{
  "model": "segmentation model",
  "dataset": "simulated stained blood smears",
  "train_examples": 48750,
  "image_size": 48,
  "crop_scale_min": 1,
  "horizontal_flip": true,
  "num_classes": 5,
  "arch": "unet",
  "norm": "groupnorm",
  "activation": "relu",
  "weight_standardization": false,
  "pixel_unshuffle": 2,
  "widths": [64, 128, 192, 256],
  "blocks_per_level": 2,
  "block": "bottleneck",
  "attention": false,
  "upsampling": "pixel_shuffle",
  "init": "kaiming_normal",
  "residual_init": "zero_last",
  "optimizer": "muon",
  "muon_scale": "original",
  "lr": 0.032,
  "momentum": 0.98,
  "nesterov": true,
  "orthogonalizer": "newton_schulz_5",
  "adamw_lr_other_params": 0.00078,
  "steps": 5400,
  "batch_size": 512,
  "epochs": 56.7,
  "lr_schedule": "wsd",
  "decay_fraction": 0.4,
  "final_lr_fraction": 0.01,
  "warmup_steps": 270,
  "weight_decay": 0.0,
  "adamw_weight_decay_other_params": 0
}
Rows from block 11 of a small segmentation model, named by matrix and row number. Rows with one number belong to one channel. Each number is 128 + 32 x the weight over its row's rms, rounded and kept within 0 to 255. All counts start at 0.
After each channel's rows are labels from the 100 images, of 14848, where the channel reaches its highest value: "top examples" is what is common among them. Only what is clearly more common there than usual is listed. The data: simulated stained blood smears. In brackets: how many of the 100, against the usual share in percent.
# convs1: 3x3 conv (model.decb.1.1.convs.1.weight, 64x64x3x3, each kernel summed), inputs 0-63
# convs2: expand pointwise conv (model.decb.1.1.convs.2.weight, 128x64x1x1, transposed), outputs 0-63

convs1.45 [112 135 121 189 127 104 104 103 102 124 178 124  90 116 146 135 151 115  53 128 124 147 169 148 103 178 202 141 204  77 115 117 134   0 149 137 123  76 170 136 125 141 119 157 132  96 123 133 144 135 113 136 137 107 139 124  94 143 111 111 126 129 150 150]
convs2.45 [106 119 176 115 192 116 177 108 155 123 134 157 152 150 102 125 101 153 211 116 109 174 128  98 116 186 152 160  66  82 129 124 158 114 111 173 124  66 175 124  73 108 127 116 111  97 178 102 114 184 143 166 174 178 111 137  77 142 131 130  80  71 120 155]
top examples: spiky cells (60 vs 14.4); kidney-shaped nucleus (55 vs 14.4)

convs1.8 [ 86 125 131 129 172 107 103 130 164 109 142 152 107  84 135 117 185 104 114 118 157  95 106  97 109 117 230 103 146 123  67 147 154  93 178 149 119  68 139 112 126 151 133 186 166  99 169 137 132 146 151 132 129 115 113  50 109 112 160 107  73 134 150 180]
convs2.8 [ 69 113 128  85  96 167 169 138 154 174 130 125 144 145 187  99  85  68 150 107 147 148 118 101 129 177 165 111 136 147 122 129 190 169 124 158 153 139 159 161 113  92  93 167 150 111 120 153 227  95 109 122 157 109 141 116 157 178  82 169 179 118 141 143]
top examples: crescents (89 vs 13.9)

convs1.38 [139 123  99 166 119  86 173 173 142 105 237  83  80 169 114 144 128 127  81 124 163 169 164 129 106 108 137 120 155 128 160 114  94  83 108 166  88 133 115 135 150  94 184 185 157 140 111  97 132 181 152 127 161 137 127 190 123 131  82 126 132 143 149 113]
convs2.38 [118 203 123 149  76  69  94 121 104 145 151 137 154 144 120  67 107 149 101  95 162 111 162 138 194 189 107 143 142 142  68 150 102  98 161 160 171 107 125 160  93 135  90 151 117 137 194  84  65  95 122 149 102 125 124 144 103 152 137 156 120 136 110  93]
top examples: spiky cells (95 vs 14.4); kidney-shaped nucleus (32 vs 14.4)

convs1.10 [122 121  92 202 139 101 126 131 151 102 198 149 111 136 123  98 205 154  68 156 120 134 156 151 123 142 195 159 193 132 111 110 132  44 115 101 133  78  94 129 128 138 159 184 148 115 134 117 115 121 160 102 122  87  99 128 121 101  84  98 117 165 144 151]
convs2.10 [135 142 120  72 115 131 136 114 122 120 158 126 143 113 154 129 163 147  97 138 149 113  80 120 182 162 202 118 111 180  39 104 145 139 147 141 106 109 115 138 149 109 118 112 213 117 119 143 181 158  98 101 139 132 128 112 146 162 130 199 165 162 135  98]
top examples: crescents (46 vs 13.9); kidney-shaped nucleus (46 vs 14.4)

convs1.25 [149 100 103 126 122 105 139 140 146  99 144 129 101 138 104  75 157  70  74 122 150 133 100 110 127 108 153 126 190 138  48 143 150  77 164 113 124   1 148 127 110 138 119 171 127 139 147  72 133 137 145 142 117 183  98 108 121 106  88  87 107 140 145 129]
convs2.25 [132 116  78 144  84 167  96 112 178 118 140 130 179 152 109  64  93 116 149 105  84 112 119  56  80  82 182  85 104 155 151  63 126  79 143 121 112 115 121 117 137 106 124 106 119 151  85  84 136  86 159  96 147 109 184  77  68  91 127 113 111 109 127 154]
top examples: two lobes with orange grains (54 vs 14.1)

convs1.59 [149  72 107 160 102 135 116 158 142 115  94 102 182  88 127 116 159  53  91 109  97  64 124 131  97 130 115  96 146 110 111  82  90 160 105 118 155 101  76  75  75 120  86  53 124 122 135 130 148 105 115  97 139  81  79 125  75 118 101 122 131 128  80 118]
convs2.59 [ 86 128  43 108 106 150 125 123 110 133 159 120 147 155 102 115 144  98 134 140 131  90 180 146  91 132 147 144  98 106  69 112 142 116 186 149 134  88  91 172 173 148 105 121 112  77 176 191 190  93 111 111 119 132 151 194  64 126 153 108  99  89 164 131]
top examples: two lobes with orange grains (46 vs 14.1); dark grains (43 vs 14)

convs1.29 [ 82 128 109 113 112 103  82 145 145  99 128 140  64 117 118 173 175 116 127 165 123 124  77 108 121  80 204  97 154  93  94 190 153 134 128 163 140  60 122 120  67 133 176 171 152 177 110 131 121 165 152 143 104 111 142 166 125 146  90 123  71 117 135 163]
convs2.29 [154  63 136  99 104 132  95 126 106 118 177 171 127  97 100  77 109  75 116 115 126 113 166 101 137  90 100  94  59 100 156 100 153  56 160 169 175 131 100 139 164 125 140 218  95 201 142 157 118  75 174 127 144 153 156 111  86 136 150 132 140 169 114 151]
top examples: crescents (34 vs 13.9)

convs1.11 [124 147 112  47 123 126 105 109  91 139 107 125 128 126 135 123 101 110 128  97 115 117 130 119 132 135 180 145 133 123  92 239 145 142 140 118 132 120 107 132 139 106 139 108 104 131 117 133 115 116 107 139 132 130 154 214 110 150 116 170  77  46  44  57]
convs2.11 [131 178  87 177 124 135 163 157 133  65  89 157 137 109 125 126  85 140 199  91 201 126 171 128 104  63 114 141 145 142 175  60 141 117 105 152 112 133 116  88 104 146 152  92 132 120 146 125 160  99 198  62 112 151  96 156 151 131 175  95  99 100 138 143]
top examples: two lobes with orange grains (36 vs 14.1)

convs1.57 [138 134  93 187 126 109 126 172 111 142 186  77 124  66 146  82 175 172 120 132 141 120 103 126 111 103 171 101 150 121 117 107 140  61 151 125 142 130 100 118 153  78 177 162 177 124 140  98 131 119 149 108 172  80 138 170  39 142 120 110 149 166 138 175]
convs2.57 [197 113 157 117 178 152 118 171 168 108  99 146 137 182 126 157 144 139 165 194 155 115 132 100  94 102 107  96  93 111 135 125 156 185 126 179 169 145 139 203 106 114 107 138 156  85 152 166 142 140 128 119 193 143 107 173 107 128 148 165 151 130 144 147]
top examples: kidney-shaped nucleus (85 vs 14.4); small spheres (38 vs 13.9)

convs1.35 [138 119 157 106 140 175 138  91  93 143 156 126 116 104  89 103  49 110 179  81 122 100  85 127 103 139  92 113 116 104 156  91  78 142 157  62 131  79  61 172 112 116 142 129 157 107 102 134 168 132  77 104 157 103 101  98  82 146  61 103 144 138 104 139]
convs2.35 [152  77 130 145 144 124 133 168 148 149  93 117 175 145 117  68 116 151 110 122 132 187  83 119 127  99 205 101 114  70 133 164 142 145 112 133 189 108 161 153 117 120 107 139 126 150 155 191 100  70 141 164 145 172  65 159 125 145 105 194  95  77 133 128]
top examples: spiky cells (100 vs 14.4)

convs1.6 [106 129 123 199 117 114 170 128 139 119 159 141  92 100 136 108 158 121  81 163 133 147 112 123 128 101 160 126 171 105 107 102 167  91 180 110 161  56 119  88 112  89 159 163 127 102 126  96 144 152 147  88 129  96  89  45 109 101 119  85 126 133 193 194]
convs2.6 [195 162 152 192 164 140 179 114  97 165 183 153 117 143 120 158 112 121 103 143  91 140 140 179 123  95  11 156 163 161 110 126 117 119 147 117 114 154  98 126 125 133 152 135 101 113  97 139 150 126 195  76 148 115  76  46  62 109 147  76 105 118 113 101]
top examples: crescents (51 vs 13.9)

convs1.16 [136 118 131 166 113 123 132 130 102 161 119 177  85 138 131 173  87  99 154  97 139 149 106 139 166 118  99 121 141 141 125  55   4 209  58  86  80 115 115 117 148 143 120 155 144 150 161 150 169 132 114 111 128 157 124 125 158 156 116 125 127 141 172 139]
convs2.16 [149 153 117 163 116 125 114 113 108 124 222  65 102 136 157 103 100 134 140 142 128  52 140 134 137 122 163 105  96  94 105  88 112 120 122  85 167  90 111 143 120 137 123  54 123 142  96 139 186  94 136 178  96 129 104 188 156 156 143 106  96 151 172 100]
top examples: spiky cells (100 vs 14.4)